A small image diffusion model, trained from scratch: 4.54M parameters.
Rows from block 7, named by matrix and row number. Rows with one number belong to one attention dimension. Each number is 500 + 25 x the weight over the matrix's rms, rounded and kept within 0 to 999. All counts start at 0. Numbers have three digits each.
# v: attention value (model.blocks.7.attn.v.weight, 192x192), inputs 96-191
# proj: attention output (model.blocks.7.attn.proj.weight, 192x192, transposed), outputs 96-191
v.87:474486485474467516474476492489473477533498508502476450478495523467442517515475531538511520508508436531508515467548512539487461520528506506551465522525522432487476497503475526455450549487508495509454515462507518527517552505480464519498485494488499508508475490477526504519537516511535542511
proj.87:500492487435496510513564500539506473513507542491513497627495522510519464479542559490508505526499516474492491537500535475502480474534524560516501463488476496424504490490449506512478521491497482470445531493543518497507564514520512499495472454497546489499501483516493486507501525465507516455
v.88:517486578506515507520496501504508504487504561547496447420464522465513517474477491498494493507499462467462507508544489507492513511505484502516464528512529483439503572525531509511520497541521489491502518521463513550468459494467508506508521517513512503469496512475510512513526527513481515488
proj.88:486503500492460528526498532504489495526502561526536418544482464500504488540534463467539501462486444451509471540472456494498498415527547515511524469504472498474529487503522536514442514514513501544511531472519492500514464498493522527495510502478520516526504501445496499463479534486473518482
v.89:536545539490477505484519496485521500529500567451500541532475498492477516577519446504539515518493529527524495516509509528500441503535495490497498478489458516520473469517477525479582493459478505534514479466513452519476556486492509512504522440483490491501482463517496490467528484520525505504
proj.89:512494500520541496457484496500526478484534462522505460534465517490484510531528547562511505497493486518491428465450498516500510501492431532516457540571499494487484496598477503483554507487527502458468489560488511509480484493510494480492465437515458503485502481517478478536496428475516497535
v.90:501493446551496554477509512501545526504510491569494440518495492472533492488526549462509457495492442518490469567476514502528504483497483465496523499504500483473494512531507528488496493474491505534529500464515545476501453511511478503507487487498476515555512493519447477535448514513385556502
proj.90:534509565503436524488486530465510502521528410547489483529526510493498505514489563538479504495515506485507473507458516497500511526490512559500526492483443498461524503500494499447527484487559494537522573413551496502509546532515523493506443479533511517482501504480499495536506502453472551485
v.91:494479546465495506480497502505490492461493471499494483494529534532515475496507528506483496495497512493514473496511494504495530503501501453490503538473496534530533522491468524519492529530491496493466568516499453456484501484498526505502481472477504489467538493518473477524474518492485509510
proj.91:487503533503539498498514517431500464540504490464519437479498466517529515449525554485503508493508507470487520468465453495497519466512474504522545535478452496472477497466480519489487518488518490469464528509513504493514485501510505526511527490498509519453505495511518487473501468507466534497
v.92:492520478470509496491490501485546497534498472501506573528420497542538503480508511526485500528504478520512531527544499515493469488479482538499534506526470523522473523506482496507488500493471507488483489474544533501515534482490543513513508506524514503461500490524470545493537472507519471496
proj.92:492515483462525496472544514543514504459434510514519544511488511457471542510543527559491518488484496474509539483522525499496457519528452485539452508513527503544498471443488484539540533517510476504493482494539517497479523475480538487515454510497475517511500496526499495486468479506505500507
v.93:500476525498513469472506514485554478487503511444498502519504514533493488525490515511482490504515458508498471526508509575493545487512482481504550506459475488501467555540461477459502496488498504518476480504475491531518493564518475497497468499524482528508503508553498464447486485464499501502
proj.93:482497455521507527421519476481460518469509426526480528503521501505547500475499536474484513494498523503535514494533522497498531561514517446492465495499493501504550482487460474487498532515540513497478523495493505517500484527485502500510496466494455488482501497539482515509503469455462556444
v.94:522508501472529484519474488449482527517497488493484514505540519506485482506518468529502529471513471522467532475493507443484482473494498504515519499490490517499461499562471460492488513516493503540500465473448546497546561457483475520492542469505494477499507486502450518487526525489515524485
proj.94:515535552488463505509446477481491487490500510519487494511479529519516493508457558549539541484483507505506497479481532508497485514539517536529456485474496497487493495590454533531511502473504490494520490488507478501504543553502498512488501435485517502534500498505542509526491517469470518480
v.95:536491523504491473502494508493497499545481480516512517540511459499450528514539488492499506508522466490504461524500494473493522474485492515543469499511546477571491469482508481475526532442532516484482512515495523550488493517478499526505513504534476495482485512448454509441503517484487535508
proj.95:482491472528511488517509458498510490445496537497509477556474529495542481498494489514504507517502470494499514481528498505502505515504502518498480477507490507497496520481542510566505416495519512480504486458433492507503489505502485499496501490468538494492502501505495494476496540469523493458
v.96:487454454494502469472498462475494512502501434507490535470523483460529459526506509516499513527495523515463526460444504487485519497507467483506508496494456459536492487451467495508464510526490500543528494494547544524506507487477535514497465476491514516462521518558469503541460533487515492492
proj.96:536522538485493513481558407445485505491479571431474532460480525538491527458484488470460537501492463490536512501559508509498484468571518433545543522483585501509488515478552509492473474480489512442494496546417507499518499499511527527525540503538532509527503485524502525486500547528524479473
v.97:499493486562578523530496493503495477456504514534495422491466494521481499504503480506493486492498500503501498493499502510498495513505506539479485486445494490475513500515498521485463541507497489506478510483427513502532514478513482482490507518465520484538474464490483510463513493498538461515
proj.97:505532498504489491483514494517528510530512514513502444545470485482482505489500546487475498481514479500496485466488537487502500511490487558494445499527540502489479470567513546497451522518490510521508499493507515490501486495500490498491510485482461477494494523481475540528506496452513495531
v.98:509505533527462441511477529468510508504512501472498506495480501478510496524524519484503511542488446492486523530538538547506550494515504512470466504516501448519553458514509509506514495513535489512567500521509523535466481464500473512504488587474499464506506500459512518514474479513489467491
proj.98:526492472486495507512490476501489501507497512503504501537489510495480490496512482521507482490509497474504481503484565518501511502478481511503478492486503498489510489511509501490496490495432504532528488503516493497491483487505495504496501518503491507516498493503497500494493478495513467560
v.99:485530521537477484488522502515497524521487504446494504469527494552515466488508495478470502498504452529488512531496493556516513502500503486484504501497512484498482524497539489484533488482469513496478476546509524516513527511487562527493476489494507518455510491545496527517523491474537497506
proj.99:434500476504496476476492495499507539479481464482468541507532498470499498484480531499492492527478511504532486470503462509499486504513523484498501489489495496515484514511513489478464492502556474499489501522544493502467473477495497469511498443502487498490503514492516486508491510500489496459
v.100:480521499563525518481522490536491473459499524495495495510475503474492475462483550521527519525517476537462486543503492466498508478515507522502563494489455488507483447512469470516493524454508502487496515477452498502519540502497495493490482492493523503468480493492501522518515521497522487501
proj.100:521497562472483484477517523515523507494520467473510512541471498521530496461487534526491492546512543517514518514507506479501488499488480532509451515463462499493479512503483469460513448481531500488493494424486512510497577526488484519490509496504541491511497500531531508505498539462517496444
v.101:523514456533552466505502509520535622489482557497509494468519491510537512475524434503437572509502520490516477535504512500484493510490492465456542488466485528505510511518517518581514483475493496453487498471462500488449465486507498482490499505490495513465535496537486517479543495534509513512
proj.101:472504501499477507498482564585477508518506485537534447455505449486504491541472462561520523478509525508504597446507487503501471523487435450481452510512447496542469507473491463509487518468482523610561494517586496506500464485480494521502559545491504518525498511466492506491491472581518502523
v.102:514503512476511506510494512521529510493504473525519488517485475502513486528500511511485469501493530483506492472517517496540525504500486528502499455474490529535499511453501563517499504454511504482515520519564513503466539509498490495507516505514496509506492495488513493449440493492531496489
proj.102:513512481475513458523512478484510516479481502430465502495487492490441498490517467464508450474488508508463503485502549535498482518500467504520513495521518505544467495466524530491512512527451502475530501551499507490496476481476491518508518535518495482532502521478467509485512519512505502524
v.103:499473570522480546528484508490466508473500447491498459499476533515503584459518490498507464501512485485517468487476494539491503552521502470520484468542490534484493477494462481515503477466509496463510491472486504496487513507500477528496501529531502475513541516459496511459533520499503498497
proj.103:459489403524509522512507530547507508506524469518499472524522486496493488487499459483529499548507496504509502461602475498499472483461515461527503494478468500495505533483494505503471506513541499480502482495493489506501459505507509509520538482481510487509501512505534510501511548444496526447
v.104:538561521510524471509535472514503511497488511474483517510428487495513523511524518507532488542492517524495486516470508502511528480519531497478519494471484496530521533509510486472506506452507500494530448515510471509489488513518537503497535458497489506501482473488498511503520474507504495497
proj.104:500495468517532499490518440514499499471495478499487503490487508497509479489498538524480492516508498507527468492532538471504560493498483498498487501508517498480505498516511452501510459501497510517483483502479507503510530470507514478504492490492481495515502495493493498495491440532498459536
v.105:469477520553538589474520510537489492493513462550501504497519548512498458491536496490521549514500541471508486576503500505474517510489487549490487468484459468506474490516458477432481527545490506488531523558504526528554482494497495499494510462515505484532511469473489541461491508506496508487
proj.105:528523521516466470464540513521506515500521513493513512511501503490544509516477482490459517481513495507483512542509502559499466501497538535533539488525465506554508507505454511482519525483575508517488494451467530503480528518464488508506504507529488486487495513530510516474495506473498528455
v.106:481506501476542488495486479505482478479516473510496430455561467482545463481516485503490511500489524517458495468488508450475475482480515531505495476502519499504486452478527501581464518505528499502530518531467435539464505500483477525514478501546505496495506542450461554493546503503489542497
proj.106:484537529478514487511550531488524489497493576474511459499476513499475497464541477447493516516479499486500535491529505455502504523508505513491511491518544502478482503486516516526477487503437532494541475450469495504516450503501496543493548543478506512522502499461526505505494515508494498513
v.107:467501526522515496537507493532488555500504478496497504438461469536464485512501448495487517509489493499493468531530504519499484497496521491505496504495492491471532478520497493545507493504487490485486496512469443491512460517496511491499475517454497507500492503508498462443476540540461483496
proj.107:478485484519463509516491480499493535479560493526491513446495554505540499527482476472482520486508486509518508505508509519501493515508525451491458483518464497515497487517528497490459533481538524537513471506516501503507450545468472486508518533497498491487509516464476498453510526540457462489
v.108:485490455508530493462521506449479469533496521509505535486495499495477491410498532490539479519491478493502565489450500486481482501487518481470570481547485482459521539480514449524570494476525509471528496457547465517502499515501496483499495486498500500476485535469474499540537513492451460495
proj.108:497485523514461451525472487461510467448497460478427571454522500502534467488451529461505482549468517499504560512523514475498499492526528537489516493449470503479489469474510483487500451475462487514505494474522519498501568490512510489489477476500574513516496494497541491521511544530465460480
v.109:508483546522415541512511505523443508462481466514486467497536551444486475503500513508483526488493487499511527496464494451465503500511542477533571498471513500451510474505494442522483515499490509483485504533501508501511486506521482533500531439506481526535515533500494478494512490557484477514
proj.109:506491569530494522511523500531461474531491532535554441484515490524539518530495492540522486498517498538509520551521491491499476484510462487496512497517507501491539504515509473484470524452532505514461477485510486500511565502514480507476503508507529488503498481552525490500485477531535512492
v.110:490482510492513541531517513478570460479501428496497535471473484510540482475489506516460517499496509484513488475507501550513527487478466451488470497534523459475516455490480512489538474505493512500484464488499520519494476496521559503495515488505500517488490507502480549480471468528538523508
proj.110:517515459491524515500483559488491555524481417503440485508507473488497516509489550573486497503490512494518457466468447506498523475471452459524537495497477504527467529493464502464486544494516512512528509514533490481506473497530516520513507482524501536453495482482519509551500467485506550542
v.111:507504480492474502492497506454544482474497451534492475470439503502472517478500537495498475508497523511508487496501505491494515483507495504500508535493492467503529464463525486496488519488494496491430492511516521562473489516506525497501515502491482502492505554514503510483492497489487482494
proj.111:522496472450528537537469458501477479575488496474482529496509524488478514482505480503499466519484513489464449570479531444499533494512545488519479479512474498473524508469494506491470528511504514519483533463518498486530516510505508519513474534495529520511503504447514495457504484450507525462
v.112:541536530441492500500502534463508508421509529507505573508531506527510550511501524493505494494497553501485514480506517466512485483477491504504449502475558554523495468462514489448445505491507508521496577535550449463493460493494483499509525414498503494526510481531519513505511499474451511483
proj.112:561473466501509514530520467413518466519520512486472466458482468508496506538522555493512548486513448497513476491499533464500521526523455550529624520490477499505492525414535529534505490548488506504527535496508493503562520474477521495504491494484485471523499478495495491497506467533445554489
v.113:518471524529529480512497493512524531528517543446492512497506530491528488573524490502500477475481532496520489467563492451493519499486499491479473500465489475498500538449478506525532506510519483517503466510498521520478542519480471511496461519525502499519508489538519514492484532479513467501
proj.113:471501488501499517536503500523508506499525526468537509471461498499453526468534405436480461450500479496498470505481492510497530456525521489498463490512511495471560509545494448461462520520520496437459444587449494499512443498512459507521529558513499528516500492504491525483492521449498482472
v.114:492524547507528494512492502504507495517501451520495463465522533528532480490519495477484466498506519511494489466465503501502508522491499462490491539475560535496547515463531527517494539490496501522462477569453462485513484523503545494508508523551484496469493488483469484464454505490499485503
proj.114:458509471496529487522488525503514511483495496482469448497503499502450504476511446434490487491484517515509440483496480501505496508490516442505523504500482503508499496511525516495433505533542508447481502499481488492494438495490518499503533531508482502480496520450520496488510524479467492438
v.115:503490465514479518483497508514501527520497500438499536499484508505482446500509464495452510501504533497508532518516514500451506488467498511480489539510470464520482419458480555515451555516488494482528498490555580530533539480483529549500540511483502519485493533495501442487588532505441525497
proj.115:465508502458509458471517492495514486513525564453471562498480505479468457521485520469482493537490487491495548476523502502495480507536507522525549463542515498512447502473483515465491508512509510455446512505510469496459472532500502501503511450509528491497502493453466499483516502515459512469
v.116:485475502532524534500475478520537478509501504478487475540412554479495512482493498498484536458516545501502538470472494481501543503522479525512529511452516534533479466477477496480501536437503488489420502491505531492465461485482503511502514517500488486475484491468488472496475498483518548509
proj.116:501512490481535509497476525597498483553519527513496505512509493516524519501491457519534504513508529504483544551533509540501504490465505479543485497487475497477488490491423485512519473459530527494424481424455492484479540532505526540487543522515503500500502503503523518498510474475526520450
v.117:479522509552503531507501517515486478514501523502510510513523510519538502508530551488520421515504474510484442499445497516487476492499499546535531477489452535511449497494478505511493511471503498487481504493476510511514502484490483496506473511526509490485558517475513455507492515463504520493
proj.117:517502554482494496498485492481515517475477489519497500491493493509465517482511485495534421495493539485492482509563519423502468456487520503545477505497474496515513542469508475479507515513536485461498463471441511507501517540513471511491506548515502506555503511514508490495502540448497550484
v.118:488505534454509497513491495512481419474496506476490523510489458462488522524507547518530524518497496492509515593524496527535498477515502587489470525483513521473457470481496557463552471461488500461527463478539463471478539505504480474498539520542504494459504505578526536519444499511511442495
proj.118:522487463467529506498551494511506525463497463451522562531477526518489527482510434524506489517492470522479457572531528538499477494463503446501466508571509501534474543517529482469519523498533488557501487515553533506503480456458521525487496581511467483533504492525474502495509502505498511511
v.119:514495492447517514558493471523470530505505480457512580465512529546498506475501498491503493518489480522492476456512504521531499511484518498480404493496492532515495493468515565516439496483473490525502526490466526481547537509507492475492509486504507491512467438510512473498526487529496484499
proj.119:492518531495502477486482480489535523507509498523473516469497520493520488504505615510487506535523498527529461433488502436503497534474490547511520503468515499504478508499503532451469507554524489439502525536495511498480473527523490467507471453491483502461496489467493473511497488526462469527
v.120:520519441482480521475499489532524541498503491500515517543571523495511513451516509486480454501503514490531523542477500470484501508510502515522548535502519502529460464475485436504521487540494509469519466501480557557498445495516449485498500543449501519510513514486525488510550494527459471498
proj.120:495522476524522522506484536564479461530437523523530475503556472474491513512523450523511465488480496486460516490480490490502494499481477533487478500497490498503535523427483524544519470533492544522530508487464490493489498464494533499512504541496506523500501510520513508473495468479572492491
v.121:476527480481408476460521511495483564509503520491488518499477503450501520504473504500537505480494460500458465524513495593501508504522521491486481497540535487533509513496537514550484520543483495507535454424495539499512475501554444517502529523411513505498490497462543525560556467506486549489
proj.121:476505505521497547441517519510492530496481506555558485533506507496479463536506482564464494508513472446511476530450477510499504492472475480453472494517537503494532487506509480521538514522488512547524523513504527504485475463516504495512505517544476506525498482520483490508495454524530496568
v.122:491502462492438464458493505532511595518489457537503538467559516519501496432503537492481539525494443540511506506487514521488508482525500496506516545546481452522511583486490483473496497529454499502499478463499501532480535510485488479496501490516512521502486469522486528501530520496492526488
proj.122:508513479480496501486545459484483525473455502457471535481544526474547461444488583470508528518512499526564573460526549457503499578514480553465507477460484500480561466414519462507441459524476509523482508505537532511504550452506491483511476470483527500506502477506513500513492508533521444495
v.123:538478489464492545498517520492530475510495491460478453499514527511472494537518470502498468494491457516458483514474500517509498502466475499528471505463505447500483441502499449516453477495509499510470524524512535527487569505525508490489482470550489504506492475512482516554461482518468477511
proj.123:534507571499466484505502483508504499522505536534527494498490478489522509522453502516470481518514524523488461540496508478499492506511526531520521507477506498492483538577500513541521483494534516483499509492446498501532531485499472523506500485486541490504496518518521531534508505505473504493
v.124:496497516484558492516489486520480472497506559488492478513529514524505485540491527495437472482492485483503512500507509480500508507525491526512562502514540516514503521482522401528458549514518481480538502518519498482474513486509539498499493523518497502508498521485494513506517485507493487494
proj.124:484520499492493478510502499501487457522462541466494531504512475508510491480532495468496475494496503491501537473531543478500496528513505528518506495472492501461517506494471515471462520500429500514493503491484486502469518495502464510503498504505499520496499528509491507515493463528489482553
v.125:501491475468478490482513475512555529502492552501515496486532480516466511529513520505490444487520488474489547539485522546547503506472506532469542476487490484481559534484514463583437472510508519478547526497539484503469519514529479464497484500463483482552487514491519502480501493494474475507
proj.125:468509576529476477516527446498476469516481494492533523481525501493471509518470477494449440500480535523445559542501520532501463508533505496477487478521536506546500475511510549482508525472501486505519502564481540495470529474495478503515502511543522490515496498493486507497503489546536536453
v.126:509514472549494520544515512494519436521492442485489561507456527515474500543508439501527523513496509487490559495478499506486525497463515478524459509467470522473512504536511478505491502450503500485494510563535459495467440480530510534501502514477482536498523494501478534525511484518499495508
proj.126:475491491516511494502426459509489483509478565575488544410542472507486534566467467508489511486452489446454485533493539523501482507515560443518530497515559498521449483526502544593567540462516498501543479494492482498535485494496524510495476506515495503507498531489503499462504475536463495548
v.127:511480506490486494483514524490497500498500491561494501544465489511526534495497508481489501502497485499486464527488516540529487477501500485475528490504465521507487457514518527524453508500501502469482497495497492484489448488496507501500512480464482495503473527522479461501494512492481551494
proj.127:545501538475501493467526468463497436505494506524491482532520480513440490505486499467485503496522514506482522511526528489499471527501494453500523513541494504535496496446513506494499536487487522550519536447537531521500475501498501534505517524506489474507499498484505459500522503511500565507
v.128:494483475457533510518512491479515463482505499522512475518510526511482495505493475518492491467506532513502542476508503481501492532519504508521462495492503533491488464506482484515463513452531499469450515494508468501506481506513504477493492491532501497487513479466472500537482483488492478501
proj.128:555496505466500491516468520502484540505506482482543499565520509514509493503499518454465492460504508515501513464474487495498500463494482500489489501503503503527505486525478465491500485492498489509532469540513504491482481499496535499504515492517522528457500506493491483527488508522527465511
v.129:522501522492499496502480499495490528464490495514490475522517512494519509527504518513506553518488520515500506462526494478490468504508491512498478505464519528510497407483490515469509485497507485479501571494498521476541492494521505519502525507486511509483506490540488485481500473506525528502
proj.129:521487490508499494495455558486522476534466521503524515518484461494521495494497523437498461506518513490499496458486469495497495514507535492474521501472509502494496465479495553522470482517518493505476473506486501492499479506475490514509501526505550469467497503505479513492480486527512522537
v.130:493487522543492488453501519509469515547499467529515466495499529501498527505492522483479498512502491503499520513559489469485473505530473485506488544452486503470496497473487520483513500502491493513494510504516522495529538483487523480501492505505508491493505523504474473453482505477520445505
proj.130:477516540518516529458467480496485520517501493511539510499491452474517487495491474461516509518479505510514489510454442482505558503511447499555506507491474496504478468495535524500517504504439506493552520492493503495477500517475477504487545470487467511509488494484495501498487470505535531551
v.131:499491475527484502517510499475484468479504505511498506495447496489498504506516497499511526492485491486490528496466511499467491521499510475530497497432518511482504485473489491493515464524501503495523511493532501483477506509502500483503481509476511500458535520530463477527496497465507498503
proj.131:492487511515532496493490534523504516514488475515542499499474509507519520495510499472506477535492493515476513498507503505502506465469559494518511494493465506497511501473497513520507510560543492528484497511486508478491541491505484521492486512462548496502502495525464498460517496472507510489
v.132:487504484539486501470517513480453503539497495523515524492531510506493525503498524514494491480503506527500535498461495494477486510504507488507494525481450544485472475513512512525491459555487509474527478513544463502487457499501497499496525500545527508471505533471494523472529487521485495497
proj.132:527528526488490472490532558476509508477512488533539530511473503487508500505522500483485534499494524504532502485529496491499522505491498478497491490501479493487517443504442510505498463460493494540540512527505504503514489468502492508496451482525502513463501508489485505505497482460503512522
v.133:509503452496475492454477521512467515530521507473487494519464486492488485506524480504471504511499522491521485478520493512505478485497481509496526457480531497489472517460462554503492494518494507491543475546524520508521485493499497496507521513498510467495456488529525466449510498491500497489
proj.133:525490510521511541518466505484502555487513512541436523518493493492500514496513461461538511531479542500526453511467448492500558565490422499516484491483492499466527460494502552523471516496450518489534514479482512505514479504514526534493542476485466515523494502483485536508488481535497539510
v.134:479484491574467521497466499548531524516505476514483598509480519485484507442496514493540510502500486492470474527516487514467527504490492511488488487521482496511560543507520485497469530489486490519473489486501464506500493523507491481502519499505500507551511493516509532481525490513528536503
proj.134:489504507539496471508527509516472487501555527533461509456499502516513487496492471516539517495526514474525497518520488502497506537500505490521482494520538500510488528501498545506497509485485514466453490458512508510494514502485472492491518498520451503536494492506500487493501506493480567519
v.135:471510500528531508534515504510495494502502468512500530522519488516509523490483488499454487482490499512497487506495499512496551503514521500518494477510515492514490517495515537489459482501492511500482510508523521492511480512494483490494492490552499517522495485495511496504520501491518516501
proj.135:517505509489488505507495509514493525525506485494472481511508483481449469501482483504518514459488511481516462525473491492500511482528481486504484494533514512520510486528506479513490485487487511491522514508529485487488466509511481477473487493511479495511504491519525491497486521525508473541
v.136:504512513522464499460513476455506555534476497447501536500508485499496469497528538488520533520464471506483489530477486533499459487510507486506518501524463454527607524491533476503509514493493499500504513498467570537469552521512492496493487494435515498515498489478490495480517509503485523504
proj.136:507512502510513460470471512525514456502479488509499494488472499501488505485497511521528477526506472524501496500518511498500471520528616482509519484507519496499472484477540514489505478487515534487460494499509511489508526495513476506501469507509522467452508482498508520492505499463517514560
v.137:472510481489508517525497538476496468512495540477473494520487523491468489513505487500526505504485539499501532483500497491480470511498495469511492511512499488484517455506524489466514462504499491508485516522486522522491533525500492487510494492481507476515487501531462530505500486514521516520
proj.137:487496541515483467509512507484487553509482492521466516529501487472584493498506496437483507532507505511499501504486473490499498512511531502512505516523496503502521486495516535507511512495428523484532500462460507503489503489502508502494503472490486488483504485486486506488507488491540567557
v.138:509519495488466530508510511515509470508521501514506496500486517519479517485505473492502501498501505483501460474494532525515490511505501517513484521492502539482517535494529458531470507535514487476509508539509474488502471470534506480501486501511508493530505493497522488465499476472498501488
proj.138:510503500512522473472493509522522493498520493532523502506508528493486500479519512462484484511500502525478500509499467529500468443465529515503506493495487500538515496488527481499505502491572512509480512508523527502498520513486498524517521548473513501509496502500497481459507507506522488484
v.139:507471536531551510522460477478484471478502487544493466461469480509519489471497463489510496485541561474451494491498496434496532496518479538482478507505514484469422508544481480486510513556470476510430519526543506502516496482440486521505530514477469474526504475526517476475493557527536496505
proj.139:451504493520482516525528453466475515502493499502476495480531496495503502528500493509498533499493481495512500501510480474497515489491430531510464500519489499503510506534487506494499515481477514506526508485492499503494530513502511500495512501513460501589495512515496494517507499512496533509
v.140:495500480496537534456487499444496523514501478490508507501536492493511525459515473494484507505505513500501523515488507474504472513522518507477480530480492547466511482507512505516515480468495513500443503524471440483476516503477524522489512490506490492485519502482507501524504501516502528499
proj.140:487505532489476550514451519460497502465486477496510502495536518475511505498506480519507534556479485503504516544498518519501513490474441525478503484514476496486512505548466503507533532485462483480475517508500527497509500512509500486490475467510473487569505509501486512494495498501522526519
v.141:523489496468532479503498500491563472482501523499496471486436470525495535504519440506494510502504506520512521470559496481510503508497504514479524460431512541503532517514508469469517488492507505545475547511477446482460498515521445501501494466493485525551524438477505492476482506491526518494
proj.141:517489511561516487492535552489526484498525521508479517447487512488480486513464494535506494518495492463464495480494519484502446518469527529435520485507533502500463542529498524531508514510464493449377493492507504506524463521474505522508497489524519462502502524498514480521511533520479506456
v.142:490535488502460548530497484491496485517497496481479470479494499526511489523490519497494503499512458502506483442472511503480517486484487488486490553530510504489496522507523460513486503518500490475536495513500503492518472476498486496499518515506504527478512511506483474503535525486505506507
proj.142:468522472505499507532554488507498520480510494505459472502544514473481502508500521425493526491504515509513495522517489493498466454498482511530454498510513500501526489510490486506490471450503458537537527496507499507489510494505495509510499528490490500501500488479504500456509531484513479515
v.143:495508536491463493479483521514518502531484453543508463501522525493525482511475497495485496534509497511504500516514491507481511503493506469514509549503513485496497465509517477484472540449495492518507508518519525496503540517473484504486487504470466534533516493508538503509509510480480468516
proj.143:450497485501480489496511455519479484500497498481489483501514474493499486495476476463504527497514513480509473500496494479500506526539474509510486492521489497492495500512512507490513501466438508502530518491510491512481505510499479476493504493507465496531504489488496499505495502494489518521
v.144:487500499520506519482511490495491479520495506529505551453529497497506482497489516496496505530497477500518513484511494531545561514507497497483506503502469478504498516511516500531520527521491509493502483481481515461512483489495500504490490494486506492520466510465501502518489514505513497492
proj.144:472517474488508506483533480480480485489509518503492506450495476504488502518503547529502514503488474488517520493537487510504502512488492497495506496522469501492482520511543471474530488468494523488539529500523481491494532509522480481502495506512503502510496494481523507506486479486513479494
v.145:498486522506462477519500488487513495517496514510490506492522494516476485509521516498478502496495489514510480453515504478498490509508497498478508506529515487505514528492486508503517484515495506507477518517495498504503492505488519505494494521511497507493515499515494499519488516497496488498
proj.145:470505538448477545516477462492489499479471465482475489507519516473502493488502520477508495487470498491464491536422509498497512507543489502523475511490525519496511513502499515495517525518490473526528541487495503490473482504535528468499514480478475515518491472485488502475490502517492494495
v.146:490511473494538498485501479502472474483502510529505490476552456516506508503468503506480505474509523510512502503517497504498503534498495497483456505492488519497440497467502454516499485476511487471474556497497504468498504496497521541501518496503496506519503513504508512531489494483466513495
proj.146:500501455468474509542493493489508481514471524476503488541533477495457510516514514462494526495513514483511482462461466491498490475533510504453486492514502501505521484510495498491509473451472522489476510512517485490515480483479506509497501504526488496476501503512514499506491459524501483505
v.147:503508502500488492468493492491475567493509481507518500507491500492501492519495496513528505516505509499474466509483506519511495521492485526498526516516540517494454498487533502526524496540487500503518475483530492476491533482506498513501516527485498515466482483524511488512514496512479497502
proj.147:545488454498513472455439515484551471493511530511510519514472508503525504512480461562479483465509472516503503487503497509497491500515494470469502490480441498467483485458459495514489494537530502518490525498482506507530507476479494522518471538521529493501497514520504500489494506477502503486
v.148:491501517455486495515507495525560515477492509512495524489469534517467485500525505492484482501514494507519503509492513504507485490504484511508476495517478494513539494482477482528481549490504494491500497514496513536468490514496519484501520524496483489513512480525484489495479502514488493494
proj.148:504505494468467473500493461527481512477460495481470506523503528490479504492522539481497500481532504511499490530511529495498445511518530517483494512474540504513498536510511513499470507465534506487455492508534521503534513496526535497487528520490499531470500501510517457502499513538472450504
v.149:540506470549514509526507501490515569499483482494485519517435509508494498566507506492490453531510514484517461480489514564515546505477503505505515468499504491509488539505500511528489514453513491485528461484492512507497470525487536495502493523530487488512512511539501506496527497491487478492
proj.149:517492474449495521494492489526500467485494482477473513551514517512439492524501503462491496465522484503475482509467523516493460499526541483514520516519536503520512510456500516516504498478536521522488523507513484499505493498522521498492501536455484507488502482515505493500510519521459462490
v.150:492527538512490455474512457485506533532505469496496495499499551505490486487508504543513486522514476508515526457454495483522452510508512502502441529528519449478426433515493506479524475580540514466497450510502559466500537498492519487504514512547489503452486509497440458430457505527474507498
proj.150:500515512425483506489468436475486497517461497472526477508495459494510498506545518554485524485488497530461480523495513496504537501534484481510517501493488501474512488498487493501489497564527469554596533464502495501497499507519495502495507480522525527489509503488482484503510491486542422459
v.151:513486505496516504462486503500511525511494508500493541479481510500488494521497510502499519493512495498490467492514506525463495497477524511468476487466472506532473521481490503492519517529512500508542539495487485542521493478492495497493540498471494516500483475494508478486523506484498507501
proj.151:483485468491494505512518487517522465516487526496500523515520463505473507507512500482536515486501499514496489478491488494498495512526499500533453504512522502476498507469488486507508490492487507514513525466507493509477496516512500518513495506555473512506495492466500507538499485514490509493
v.152:507495517520507510494500516496482509514485499532510519502473511497494507506478486495510494510504451497477489491516506530493530499496511476513466488503485491511494557527493550498503482521493503499488483504497488504524504491508457517497515501496502498476491525485514476487545498504530527506
proj.152:507508495503539517511504524544491493504508486518486523502511495491492495489485453491483478494484493518495521538485514521504514505495483478497486496525492502486518507518463474509516505529505455484521506484504498504479493497511471500498499497497507496505491495487507520498507516473517514498
v.153:509506479489521519494505521507493489508496514506503461491537517503480491495494446502491499508503520512485523502516506474500494517498500500507490501493488491471512473530525507485485483506500503489502541513493505521505507506497516505487502493501501507486494496494505543479477503495516503497
proj.153:490509528531481505510490522500510495500495500494513503497518506484558492478504463451470504528500485521506529532503521518502503479483485528483524494508451504502505494537500522507498505504481484483512493514487501496478472505508519491503480490496499476522496525482489509482493495512511524495
v.154:492502520498481498464468504482495526487499516501511461517481499509488521513499489493496510525499494499509479489505491477515500482493512493488528512478506496497475484494503518466526536507494503496480487520483548499509502494505521496506523513505501497480498507464498485508487510508475513498
proj.154:461500490521490530507470451457496490507448525488490479508459482479519490497504497503495502541477506488490468496499476485495549529508452493520497505483483497461498474509521518500502525479450526513520539478471495511487492513503493526501518480484486484510508509487491513513484482508513489524